From a checkpoint of a small multi-label audio tagger.
Training: soap at rate 0.0012, batches of 64.
Rows from block 5 of a small multi-label audio tagger, named by matrix and row number. Rows with one number within an expert belong to one neuron, the router's apart. Each number is 128 + 32 x the weight over its row's rms, rounded and kept within 0 to 255. All counts start at 0. Numbers have three digits each.
Before each expert's rows are labels from the 100 clips, of 14976, where the router gives the expert most weight on average: "top examples" is what is common among them; "peak on" is the class under the peak. Only what is clearly more common there than usual is listed. The data: short made-up English sentences, spoken by a formant synthesiser in many voices.
# router: slot weights (model.blocks.5.mlp.router.weight, 4x256, trained with AdamW), inputs 192-255
# up: expert up (model.blocks.5.mlp.up, 4x256x256), inputs 192-255
# down: expert down (model.blocks.5.mlp.down, 4x256x256, transposed), outputs 192-255

# expert 3
top examples: /ɝ/; /ɑ/; /aʊ/; "our"
peak on: /t/
router.3:123098132089173158142158152084115225136146099099094188152167143095115123077109133106140160129141105070109146077141137076125114127070143137136131110141156194114183148114089178150068110161200091
up.0:158121135144101083179144133194136151095094115141119135130112202143127132188079074162178138090147149056124157136106142153176141137181135084119175148126136134180089113200069112122133131104155150
down.0:168071118101088142111099119163123217142111126101140114106120145106142153085215102116088133161063115171124146092094113143134118152153120140099084114145148153125038156155105103133203120132128182
up.1:107098114068144132120142124147121159165116115140051146094117121104114160145126100114166153154078118151166151130103063068092137125088088141123091092105119100086137142144169152085109133104095141
down.1:134139137117098164165126177160175129135153114166140137100133169121164103093094105151091133076107069129128161184120138147132135182107156144137116111151080147186158132028169153174119150084128115
up.2:125108217149096104127086177098168116089142119116126136114150127124150097079161056128141087168102138153134160125097123177144120191202153118121148152170128136151151065101123121096126131076153098
down.2:157092149127158069130171152128157120054125137092173032109141120167110106134131164119094159159152175114145097131168116118118124099174108153117151164121100190150107151176144144084126080117157086
up.3:105205123112109161126118150119143142130108177050122065163139093084122077175084180129165091153122151108062110126180173132153157159045071134119144077075134195065137105109108076108179055137146104
down.3:147131197083141161165151138083176129118091163128167143080155120159106121117094107173124113119130158141124177078107077168218144138141158112210105146131165146091167075123161169145101111111189136
up.4:114167122143130168078093118140138155156113096093147117177084155124108114164130102119112133077175160088112166141190089095129202079141193196149109080069079145153148148113147124100148133201123149
down.4:126080075061110078109197123120158116159121160160103159127077111135128093115100140052205116121125150117153087156141135053093082111159079124136161082105132096072117107104110148177117156143134138
up.5:157104081117160070124177073160216112128151164138176086119133093091098138129072148182175110116127139123133125128118104076151116120135143086137096205182080059158103111121131193105066147109114086
down.5:062134155127118094163134178110137082122078126159161130149100167113105143063107156146080098111111137111106136111118158174116129139072106075144107193109095098107145096043111126155135173166126194
up.6:117133117094162127146210128130112130092090184188154128159101155197084145141168077147139079162079137080139112120124109084099150145134109124150139114217115108169146149124118095096113141120140098
down.6:135103115167083134070068075133152128118089099097139128096210080134169095148094147111074142106136151177097099104185101134120106102145132133101145124129123147177133153142151116110186111141151090
up.7:130164135109122101132188106225142097131076090120114165110084143105139111092118172139138136100089128107098120153143136167144117119093146118124070106127139079149120154144171149125154163169155136
down.7:145123119182120152153154080060134137176113155143084130126172145139081107094139072139105134132129095164100110152116101135128137101157108132091138110068085147096184116089117150199101140113151124
up.8:180161137161165099079097126179152147085141112077117171192133123143106151127097167121120104045138187138166184112165160180102154152158112126129109157132082130143158141102156096083100134148135129
down.8:192108058093141141168161142132075070151122155159117158096118113097108047127151112121079135199119130142134093162112123145146148107124110152155137101150071126100096094121113109140125128114143119
up.9:136216107095129211140179175109127154132144090144141190085175148099135118117142065212147134134126125141131105133168112168195114128191146138075138106095125102115117090178128166171127067141160117
down.9:221083116172095108126095139129151123124096151189085119114135123199141148072107094133116162108089104134132119078149112133110087121114142143163161085133096125236159106132109084112139091119142060
up.10:120172120098143145137181129142118113136174153085141139045119181106122116128159099078166152155156091168099132080182108119154178174217073093119154148097121118091153100124134113160124152156157121
down.10:143128123184101127140113129136097164157057102132108094169160081137100096118113134119168051108104133075118184158115131140105135165100183082123108117132123123141176131079153073189158170136094138
up.11:124166097123189108061149118168154130101138130132134171117159134066119125167109114128124084145159095089114103181195121161144127124055210074135166116182162130101153121157146169160158151186081089
down.11:133073100103120145130146129128153142093115133099151143110144117157112020130122061148116175172136178120122193158097143137086111164113174109121139093166122167137120158066131176124079091168106156
up.12:163144157107123150181202095124132129143119130075130095092193121082131103110098099123120117166133171140112084098211169100150120126145138042079117113134108128098167165150052172099106118163149085
down.12:114111121145171152120111112152114037167195134153096131175144137148147082130164141080075216127153141128072124110137125136063112186136157130104134109131164143162112158160123097120179131125121149
up.13:128114124131104078090076148163164132137140143100101160088129094123119145114197132112194136114164102150179164158138126139125110173158105119176077168129130105104160122115121161149119097061128114
down.13:101177185136138145098152161111111095140143101177137086158140156164118153118130147113139142111044060165099125129134220119128152080114172109116148133091070133162121145116117202070108141161150107
up.14:141130181065107152198109091128162141032088149124200161139131108130187170145169106130114105125077154103130126139101088090139045190173125140133184118143141171126095120180094116058141131137192110
down.14:180176117123128160070166104189090137079144178157166103115093163099116128089104173151184166078132144172116114133153137152171151102135121154098090141079109102135136161145170162089121053148138077
up.15:150167140101124162104134141118154067111120142058206147116127099111084128109089110133146212173114111101147128192112128138091115173146155147087183082097170135118132134132131069155130083124087104
down.15:138183117137108167140139111183096169109094161098124136154187160190121162177077182167117145125123140082117130089160107130172128160166096088091142148139167154120135135116144147112092136140133088
up.16:043107159094059140118134084151083178145086131123224154158157172141135127082116121113133091081159146132118095159082096156113134050101147129166133133135103111115138159111103129153126079097165071
down.16:162094146141175072175067130125113114105094077122129103152153097147088149147133087093139127086152091096135220145144140133072139142129117098084137169164093157089107110202129125108138145156121139
up.17:107066100093129199146119146108160096149061103098155083131187155153120157138124153089142116124131111106100136090159165105128130077162133120120181118134124131170055181107116137127129097102148154
down.17:141066104153146120128066044138136172130129080160141115122169087103138153076109089126093153065142183108119170053143100130173106096103168166125135119216122094165188146104166095143140122147187111
up.18:116071086091141074120100110110131162207103063164118155183114143191155135121186116091167195049156128199129145101149177136137080187123115113179146202158113103130107061123118095143056135138161150
down.18:153133136143193145153125122163123091120124182144109113143095125135138147161153194143084107133061103105161182169181158077091156162153109114118143120133134148082084144106176203121129126121099109
up.19:111139146146123096096098121094094169127103165119161122180172155085118046095146103172116106136091134122198082109148144121149109099011082118170149089164116187085134050087094131165099142111110118
down.19:106142167095121094115159151162130081165128163121113171079135069145144147076176203091140106168156094132148158143145144136128124147133135144148171172156074150097112080201129153113090151097101146
up.20:155141065118148098088111149084102112123151097104126120096140152085149126113076166076128155130121174074160218174143130148135114104129117146163142102087087114123089151078055129096161104134125218
down.20:144167138164100126105154112064067105147145146159118146102195155133158139159136140099092183111110112102138120105171105083179163159150075164102205125076076135103166084160099125112084179148139105
up.21:163109090182155141156122135148108129119121107057161115134102191145101125143181137166148141069164062172130139126127141149076154090174090127149133125173099107089086117103115113104125128134112138
down.21:139170137104162145166106141113092125167101140153122122150086070084130168170096161207100042084155134083144122083172127163100131096110183075130140051171150140119105132031091172101125140141157148
up.22:169147117116110160143135111146155106162062144142180129133122147094105116118125200131167170087126160154074115135146096126036132109162201227136135168051110102172141119116151155139167197122096109
down.22:094131167156179141184109105130134042146136145081080105069134145084147096171189114133148119158170100084162110158176167047211128096173135118094147114171119109169129152101156098150109129162130161

# expert 0
top examples: sentence kind: statement; clipping; /b/; reverberation
peak on: /ɛ/; /æ/
router.0:111089150121104095118105131118164134138147145113154177128086121151127162164124166160139128111139131151087140139145095105122135161162125121137136198159169139134170128240125134155111177132138134
up.0:120129189156102134080064143119120125136110136140109119147049094104173103180151096155124144082155101174110150101165110140108174140220125084171076151155062108143108149103164185102165096083113113
down.0:145124092095081149155168127151151175132136089154082109121143148152184126105100108137098097079139183102117081095117130140159144176148198175122190057121136099071151119160146098132121166132161118
up.1:129167157100131110071092133092132114109155062125123133195173184126097109134153181130097147108168074104132116119117142138097172120146091123147144173129136170126124098091107080108117108126123124
down.1:082135154150130166158114130126173121136154191175073136112163096148127166090208102154156098163059094088099178081188131161137179158107070143136117162131113113085149109126142180131114142135128069
up.2:099137118134145143105165133100131218122138138128123139170113121125134141095116164138121137163077119126096133078124083149144125133116153130088086139114076110121072099122134086152150108141098103
down.2:115105089171147168098108207134110099150124163050126113139147110176170155090131115160126173112069160169089117120177130149198126096136095165150149153157128118138109047143130110042113140079133149
up.3:081104096181167125132151164138178182154142155152196138089150139159164125059172170127144147194149151150169163163170160126168054130118138110083098152160155195115141151178108134063072088073112140
down.3:146101067057089140124106167131154108158099168190115125149114096106074102125111107107080078111124172111157163127091135129197137087058150124100130051159117137104122112160119120162118124143158149
up.4:093081162172143109040082114129122065195132101157126119099113128137114078101082184131126073147106160112098152105126179099152211091118166093166129148180099141108066127138145138114084090084140101
down.4:112175129152105143124139196175107153123137110132180150114119036171179090127140126103147157153188146113148174174099106142127103110120132135201149134168141088081113081170119117125109135146157078
up.5:145185107138149162163081090154125149188144149120099131115137122097102133121117163096057070175124179119141161121168135065158121181079103118174065125133131153130204133163128124146142156094169067
down.5:125147118142142091162128058135118160147077109072113147121137051127170192172101183178100129103107116158070117122111103155105075097185080151089164201143089085131097060115140168119138122123149154
up.6:146106095133057067063145167110121117180102132099056152136112125180103164091138058134166144172124144178097179128117114110161113119115148164105154190090162127141158159117146079166182119112129107
down.6:080120165090093118166179158136088109092096090156122100154163156137107139132139138094161062115149129163147161161113107149119093142115147095138184108048106158063172113156151145140144106124201145
up.7:139164110115127061189116118111109148122136109133069192095189113129160048136156155115114065131156117051090148142111115161173205133172079135138169133102205135168121116179145096128128171121177138
down.7:115130076136158099087072170117171113125152095146193150104155155095112103096124187143176185156106144104140106160106189185134120106093100075095122148126096157093121090109104104172127147084074070
up.8:115111081163084151120078123161144078109124095120136112133103131134127167151117067089111098111093120114156122115104113186138154143132134109122065134082133145137096176157169164149188082155138198
down.8:075108095155144132161108141073088123137085133068137087091184127159080119129154075135139000125087120089147098119120127115155074087117088100109159079104073102103153142136187080137092096184094132
up.9:141120152079103113138139060075112126134115139135136171130083158136162213168108113124123112109094132111140111166166120107178141143157106171118136093143107130114092113136129092114154132120154087
down.9:117196154103197186124193151131128173149141141160158073119155133154218134135119098109130168108075137085067121102154137114120167128108109148209210100119106118123113111206109082187077082088115106
up.10:085173152122194094146116166208156138109135194125096157082179160147145109122121133131096145165130097128103117115138103076165161173103127132115178114113168152105121084170133083166076151150096132
down.10:145144175128037161113118065146125145154145091146131116174113089153133094139099168164121110152099091113140154177120132098133105110108132171136174121204081121141162128133066153207117165111078096
up.11:132086064100176117152101100175116112099195141062075141109102136197126166093108108159170112099105081145128178160097121127155110091143126152102130144157185189121139135159078149105105075098165139
down.11:190138094155113132114162145073163194061064112103118123130106143153197182099112112149123151135114121138113152131104125105171150130120131115170098114140113137134128112143161142165090102064087115
up.12:079105154107190143138144170097119133131136113174116132062077113107136142071122119104120093149076122164149170105189192080118112121135188122145152127119120122111114140138097069109170151125150137
down.12:138199110104126114153149105136069093130131122127166117121143147133130105114164196108190088119174155109049079056173134191119173114165112081129133165128114171146130127144068143137131158170144169
up.13:130052144138077167138161126127144141148155082123193171146102162107140155135114177139125123075100127229063163138086175125118090143119046121084083165163080135118094123105105110216093143108133082
down.13:133142084093161139100127113156182110093141133133054178104141072169129182111144147094061135154095053172128178147132076196092123149082107078129153118088168144114080133118098097104104115086122108
up.14:102190115100101151180125125087176099097174172084165136145194137111113147145141085062116136145100132077121070141121149105136153101129106149141139158151113127086157079165132190169136132064122171
down.14:145167172128122102136076143174113089123111088166086128149179106131158146112152129141143126127143067152093144065162174126055172115119173149190120125117132155151196141112171095099123106147109079
up.15:187083116117068110147116153115110141142105104154088150074126154126149062161126120145135150175119082099137074121068093100159075181166162151129113156161189099065189146138113149172061136121100127
down.15:076124104107170154107175114116122071111130119126130158083125181141123167145098121158126162183117138109120093173136154104109142116179149086192116123160179160129151139076063129159165150160099133
up.16:184167152167113123161066183133077142087137134139102152150104100171127141166186156167118201152089085156136099102120145119190151126093086102149066135107144206138130113096141123183117121153140071
down.16:098141101180109149123109121161077126182094106188182092123186131093065141130113143132150176098096128208096162155124107165142162088114166137074150152082140107093185099098133162169148124149106102
up.17:174075106117130095125140079149122113176177070178133177118162076172185167107123171091153063174098071134078101100101182146217134121217139103153132059164122105116093127126104149188154090153144172
down.17:174103148150123155094067122113130137121136159147127055116135145101105160170124177141134138170087117104074111134142136156150184129105125141141122116111143160097156106148108145160091078103122135
up.18:178144138131115112122111145045098132136114128149133112184131150139122110111126139201120127192106202085184146101138143139150123127114128059090197126154092087095155142151130103106145174140092109
down.18:155098216106111065167138174174158095164148131106088125089172158157107110103123103124174129100080140196190149080105144128173115116065120145098106111112086141110110147146176140176152123142076149
up.19:169164131090182162149171121118099117146129097135123061161101172143132194124145160108124132144139090124156123107078132162124117132101102091130103157093105119119135211106129126168145144104085194
down.19:091122148131149134121052092131069100120138141072115090131158140178114099112203119088178132110118101071128121081080103107124137129109201129193157174181132152138037034144177145129141136135151119
up.20:129136159084132128089100071132099121150133133125142223191151143184141123138116110096152089118137145199084099153191116133091149134154143150109183135211076113150126135150169122182125181159081096
down.20:129134131126119114145143091105114176125156144083121099138158080093116160179111142131159114196159107112112144129066130156149118124143178181098124122155074126184119155132079128155086137105144154
up.21:102147133135174162160112115123147079121130108113138148101080214096139101119126083182150194092172092147094152141091138097159135179152117060140160100117160136113078167208097181111147116120133101
down.21:144108145102096102185140138102071166137148100086111163102142111140158093141092134164151101133110108123141118098101158111186079111068062148148122184187152113110205086126207173114128096105094163
up.22:117130145093142073115150138128128121103107149143109080126141136112153146110058177118092149058115132143112083138105095130118150135139151113099201139173146098208090131159116148131152121099142119
down.22:108068102105173171148078146098126137139133115122105115168125143115108130177109106092131171083133087131189086103109082115075119093164125101151182113106136114160136077165111123120119095084166135

# expert 1
top examples: number of words: 4; "is"; "where"; "a"
peak on: silence
router.1:127156115127168157134158173120145104070110139159089105132141098120099126136130145101138075136137175165132114147145154200110037208167163095134104134081142107138066111174158126148160081137121173
up.0:121207089153118164071125102145084123116120116137127174152126152133161167157093110166157148108122147130138162107087144080147128125115091122117070157108141124158165110132186127135144089150141126
down.0:162099137142044116148131148086103103129152143064145146172139163096119126086132083108101137142168075132148075121104096154081097160110150127122159160155135165123093132141144093067162180116107147
up.1:165175161139186174163101134084142086079153158105138175118063161190109109113109048084136118127129146153100077153197120157106101147134151079097105144149089133129134143124120089116153134194151148
down.1:084105191145111093097142152129099123156142089115100183160135057084133169117079128130136167091119134074136129086093164135124069076099122145098086104089156100118085136139090179175162105071110138
up.2:089124137144151095157146117149184092148164145058154170159089170137126065114132056166110084123133136138077073130164108135167147151136149144150177138139122162166137158157145093142149109169103064
down.2:122112163144180139145175136143141127112074074154097074110137140104124106097127111100116140157153162157150169118067070119120118179090126115150114167137129134154115054189161145117105134105160131
up.3:163126152143115156147114107094095090145115167136180141111100185112194131113103123149169099116092118180107138118245114122105099141099166146179123168109113123141148102127081098139120141169152067
down.3:159133072161156109101164140133194143091103117087148113098127077168123145158067102147061122076130110130119190151081146092105100183152129103094163127066078123123131166156145100106141086114133129
up.4:119144090083096115088147093121126154136126111111117100144135117207125185135100055135114141129188159101210184111126153155147102095116141127168104099143113126124155181119148048145130073119134161
down.4:154145161170136145168103156070153151136154137135186146152133166151095133085160130100100120141123153105152144141112132161127106133134122139098137173137090134135111113160082161089132115097156139
up.5:111164156176147145071101086134120117108130143125129175142110140195161168148116142100132108159128084104159135132209076109125112144090192140136091145039129103143108138149134111140120089176136138
down.5:156158075134136064131117142119176117153120085137178129147083116107154176163188141172110136141105118135123147164111121126105116131155177122176083131070168137157137062081129191050116095082145113
up.6:146173126146130145074131097118156120113113112145099199097120120127173182107139143121105118116162100106140103131098122114094143120092194136117072077075106137156152131086126096096092120096149122
down.6:151121175146083173195143114142151169078184119165183192153159161084128138148133121061130169096115162126129127109146151169148099104119131153121128138144135109153098149132185151127163186170109156
up.7:120124039131112115133134128109128132119123064119209114180108103086091100157156133192148051154168102105080124136116102138113136144154130152126148115159126120205136148157126144114096151086104158
down.7:129166174089144192093117106106113104105118108170066132085132181157134108050131111100175158150180136104116126163052188130140127131132076084179142084069106122089114112116146079164140094137134110
up.8:132102133172147100121142161085072163106158141130136141113091173107124136180126127138089073123150135112093078151151118245094149140080161149145134104111134169131111178143155154150122108123066146
down.8:155097130050084136111114151183192162048131084150175152124135098110085126121103127137144147080127124125136109150126125079142118126151115170098133153170141114142137104114090108152167131088138129
up.9:166112134108049163106113064113159115116131103188137107091110173163115118131116143130161162076129113150155138000102127157143116146153073101082162143133161119146137128097108150133137120117202114
down.9:132115133159155151101089143123089177159099087080157099125116120111092099136153202171157098157143109138137151137152159123072169140205140149142107133112146096109188134193167155077138117201155122
up.10:125081131136151103146156143165153127171114150125156136179088120138144181091097166140132065114146089166167091134085099145134111182134096135086080086159145127119132115177166154091129118093178108
down.10:175136179154145193094147119117145143063109140145110080100176134071134091139107185092120156071120169112144169070186098105121156111172167127094131137101067146159113115145132152166117119138122139
up.11:093159077083094150116159127155056191098144091113098097165176108141122196162086127062092188135085157152146137127143143091129098141127144092147127136119138152122165130134105112151110114135119105
down.11:132119086183135051183168123097146039153108105128142122086099109154128121084155125113153122154154111129206179143102165162168166152133116102091189078147116112146069124102090088128125128140095076
up.12:150084144145148168127138108152181129104131150065115107107130165117141109134150131173130117161102192142067143114103098131111146125100136136133141113166102123175155097106090084171177138111149145
down.12:053087115113156099123218155114158214059096095133104166128108181201093124119081138119128132154083162162122160130093148172132166065170111173109135104089149140084074135162138113098110146137116143
up.13:129138115160120148191133153106181120137152137143133124164143152111089167083106075120137093134193106180085138070098141126116113190108129174106097101101135094132093062072128122117153129133143151
down.13:118098087212123079142140049110124052094154167115131096101153120073088156119095109177100063167100130133140156069155132093139080165119099125140134112109164146041109127176096143126131075157134044
up.14:089099153055100147085096106141121142122108136111163082143106155152181129109174124114127157099147142092107135105094123113122116132164141103119167135134109119047155075095169119146149158125077155
down.14:072122095108103084135134108080106126137192204053155059192140141163163145106194115134109071160142161220146125104142144152106127137120088122095132117112090131104107127095096146091149129088057133
up.15:152078151139130142125100115099141106136146119115137162138063121189128143134132104128132136139127142132102041098153108158118084117057119111110082143171076069220091150142165162143103117148101170
down.15:107133131111082101070183193075138162098130068176095111133151152096116136147159118173096157162083128146114121151098148128118113062167099144045165099109141154135143108138119076133145163142161138
up.16:126103165138110131103085103137094139143111135128112113085102108113143139095171093125165098095090107130109085183084118150096181137079141130184158170048148126097136129095125154121096135118011104
down.16:060098139084138091137139119124082122172099122112174095169091124124050094093134146114054087150081100157150119132181155158162066120161136106117138092131111083110128106123115144103136100071234141
up.17:152148193164126170155139077095136197102141156186106126146115100161146108125060062114114065074063113112119168156166126147111165076148108141126132096114064111147089162144095143161157159099134144
down.17:085114136108159096072155147104134134078146068123145122105149106144173091132139148071138110142106166100131110136103139105180172124142101079120083063158146150159098088133182107135133085116073151
up.18:091113178119095132083163171100148090122179087095156119143093157072121128160103113087139112096133122142131157127147146091119159150129125084072125112108126185081133102097081102133079079153090128
down.18:157122096144125079139133061063131148143175148127086137188120164180161151120112137143132105152193120079121112111150108139135144113114087151168095160165142085135085127206130152121096091114118112
up.19:127052116124109130170153173177113108101139139132159119155122175149194144133157134146147091091130122120099158184140165109145174139078210127152085136121129112139087146116175089134135101055129119
down.19:114177108164105132178134113156129169118147166165113127137142145147155145150088187144124153059082115142191121163163075156128120196163091112101203137091083136120157154066131129133115170143139119
up.20:127111115161166062141150113072036079142092140087160085183165139115112140100098096164171200159147109118173194139176164106137103092103148137108229161162171111150100133108142132106164106110140064
down.20:141162166143130069104130098190137166142146104179224098089149136135106125132090069119173152061101194141124144116141128119085160124146133186091180120085121116155078160128176110104106145092179125
up.21:125117103141114143158138083117152169091113127057144104142165050115140147222128102139103133093108142152119164135175181067107118100178087115152141106112171135118117122114160129106144120139122132
down.21:146103079161127131096170073149138077104118121159109191065098138135127134115142142083172164195150119182126141094152116141115152155060124080080120079143140120149107187125135165101144140075122101
up.22:115100130107139092165144150149177104147110148125136153095070191159080154151060118152111144171118115142140108120036099168098093113183117161095103123173188186055109140147149133136047081154120184
down.22:148139082121128087097107131124117122137105120160150131096214156164126101100079109096097076103131156128104154124160123089137143125104057080150096118107089144108104200087144186097112116143148165

# expert 2
top examples: /b/; /v/; "every"; number of words: 9
peak on: /n/
router.2:102102156099150117102114157164116142204093145138088129148130085124098111161107136154134111156099094129101222161092185090119138100153172151125175156169160136075140095129057139117077168130151122
up.0:115140101160116145125118090169094179180137136167141078084198147096108117122095106134163122094140155124143016132099091118104109143080092080115067071186094101113152150145109083138164130130154108
down.0:120168081113135200112132155073108108149145158089182114126135139144143091115181125121073093134199134111145133095166149123102109098143145121087142114122171176121168133054137145033129111101133104
up.1:124164085127118131168141177180119043141151108136118150106130180194181125106099203097134128117109152135166142079105141134118120136096131143141112109148154074124088132062111052145103126168090124
down.1:112072125154165158059130175093187144127145158078145129148096152141080093116167060101114130106114136106155174156124124137180080090126052144110128146190138091130149121082123103078127170115137168
up.2:154125114138120114145143093131148096114154172159161129119134094139090144148164083089078113113128165151182145174104145169083069168126130112080107125115044135076149118127200139074090153131108183
down.2:121132125100131107146082156135111094123125127094158131134167153144095169169128160147140157140147094118016099115108175085180139156131151168106130087127152102087118158124116103120170105130109091
up.3:143172161077154101156128106188161095129082077154086105064108142161119093138105118109091135153105116136063141123135074164208067110093092148080112158101197111149132071129088132174105190061095101
down.3:150104170115122130081130175069170087142124119105102148144112142074122175102121168102152139141128188134149142147134066124133118130121155092143105096096145143119136138061119119186110146141173152
up.4:102148186131142073139151117127178164128035130181126120124128189191149122136104169153108133104088128155130116124122191104114104191080149082125086136133079057129098048154109088130132097150152115
down.4:068111071179142191162115141113097076098165145180171182088102169152164096172122084121126132154129164145172126156125135088140169057155135057111082165084143170142172132149112140143113133153145153
up.5:105046122094115125094143119114112120137176090096102186179127083088124149164095148096122135091128174124077126093198127131123079096118136207146140134107142151162117110099152123142121102122187117
down.5:126160119133148188071088108145154095114112070138144111133218156133132078106128103082151117142166075112112111152123202122124181095187112122185176113067121145111073136118107103123102131153161144
up.6:119100163097168109167088118086089194132110099149135119120132149139128110156072130106159171106089181125134126131158092136091154149125099102113141113061119114122118150056112120141102218070079090
down.6:157143096158100106137118135153121120187074077124102180079110139107075134120145155142109133126100131141129128135139117172123172084146060135174106116134117144146125075078140087195174091094182103
up.7:143124131125134130080164130106121112093118124123141115136154138128114141126152118105146110165124174126065162109112130183149144127113191085166090115169196117067157085171103142153125127177123189
down.7:126113116142162120155146142116109068090065116173147128093107130170141121140111144128190182075125142106139104190154131097086137150074120141140209138103104119154152126133148115085134134153153141
up.8:095117150087103115191118116142184160143148136207107160090149137117145194118071090077137158179172055120072094076137150136151041121105194146190090136127117102105143160148109110135129118122170155
down.8:131157108108155168139132170088141174084105149101186155187131112130165057072102093173144098110143135163153190142095129139095148100140071121155183178183144147151133200108173128101102152149108104
up.9:131154101140109119076098133194094146147162155112074131137117128117129183154119112118115130107120213165106121154199120100154137128181197061086130065157069149168100108131160130118126188081141137
down.9:104127121124135100168120109092138131153146146129102189170180134076138115137239145190116076144119152068131057161134173127144152112139069153125166139079128181142118164179141178087122130146146112
up.10:155083126139149115106150179126165150133109110089149064085081128126149173188112100135109118081123147168087149150089144157141116138100149094069151122206167177099090139098177123118117088107137141
down.10:139130129135090130137097058094166157153117122085041116091110148114067119079087099148128084138049097136133129090105161109124158152175130139166070149103138120209092066151133087097153080145137202
up.11:171086095166089089092087171075116086152124113156143155181146068139158114088116078138151135156089119188075125152158174114152116102158166127197083105126043142105109090114103119158092165132159125
down.11:101153161169162117049109100078141092087069129105075085151154129087111104100085198164091103074112158098114112109157131107185124110113189137114160176133126130131083139141147198105120200107148077
up.12:099051144102129095147144126142134110088110096145117122109111189119191147142078109186114142126166053140072088131165174099168184144121095115134142071100152124106096103138123101142177087221149131
down.12:127092146133143118121104110114115122181060162150179151169162154093086124113087106157065179141111132119104100141142112144122082140171099173122105166140168129129111158141181173147155179089124155
up.13:099162140104127129146161132119122072135143157194178106181147145193117115131191097104082096101134147167138142127126112060131085130166140097181069125151131176182134169085183112069076135102144186
down.13:053087128126129131076154134163132139186105170201155091142196136171115150169181131165090152174124151124111122177119074141087121127105111128148161156171133165057182111130113114116093149122162125
up.14:190111200122179153147144170060138167095139151156134134174101167186158099131135143128127122102116139146149138068056149133158128175165164090105064112166153111122132063107153118151072161142134150
down.14:142098143054127089101090115121088119147143145119079125086154218125138200151171113122150133125085106076121163157147133099083159108122134142172120137191140139130150144150116148158137095142172141
up.15:129126152151146127136142078126149057112138151149120163168133070097079151148141122113176065123101128128100158096149071115141219096099119136195133121097083151124186128119156139153142087125140123
down.15:159122128130172110139133114129148116143114114135187175078094121138153179127092196179125119130136127159136119111109130146094152165144102159104117110216179090122093090128143167075124108072126129
up.16:172119153136056141128109131142114072095059141134133151126098069138120123119129089098089123153133114104179140096148119129180150183132110135128060088112093100105131134132208090174138096159094159
down.16:093137120134179103161150133098185168094163109095149122098086149141103158169100117173142122136130078163117113121083120130079188141105111107133125143117157082133165175112070177146150178104116120
up.17:117134143123143154139155117138147121153083115115154140133149108173127153132094202117135156145160132180136087083141098125124073175111146099155128094123153082079099149162147147077128066166175109
down.17:128148156078193134170107136150126171178104185168144151088125104158145137098103118097111172119105086133146120145189107138132132117168092082104104157115138137145125129066145108118123097145149169
up.18:138148117103103117058140147104081134158142168112068129129147099195120159126116091126136116048150132130161134140137163128123200119193135156137092119114066132155136183150161173129098181153121120
down.18:145101141149138048173148111152093093159168195125175099149100164120131114119133104116131137094106102118060147114145119110176144164123125143162154160137107118135068078151078113123073082134103079
up.19:171142115176053130162153125080110092096156121100099122109106075085102140138116093137115036137144081087099141138151091105148070077106089169121157170091076154088124130177148116152141093169132154
down.19:182152156151183124076096178108062141129092121091138145077125135112120131091160160207110133095080118118186121145140103091143141136156152196102175111078121132168127138137094139147085179125133156
up.20:168149128122154176111083125111069075156172107117077136161145112118175109096135177140110129113181120113097105080193109108159138132148139072142116142108098126103165157160201110143057141142128116
down.20:132153092085097192157111133118130111103044139125128120054061137166101084147126094115101120101132107177125156123153153093098139102163142109086208135159143166161094122154076105150138075115085141
up.21:096082158187103101116141121109140160136129109090136131073186179061160121137178218110186149083144135163121121104138070119097103117085156143109100143165139056135158061109145127136140170079149121
down.21:076159219106085088172122106080125086203188099108098113170108140151139106126113111117137108176108109177096038184153167137118164138136117113106094091103124168121153137133138080153131150105158117
up.22:123147117125139117095146118149144177126153151108101201156173097129142163153165137093106184118107124117133114143127148092156109155092134080152120060117125077159116163161068097136161130065121145
down.22:111127102178129093085058171103110119136123089103129124139148144088138141110127106142133110108170127096139116132117095150147181085110188136156091153143166163093142050162123139124173171159116128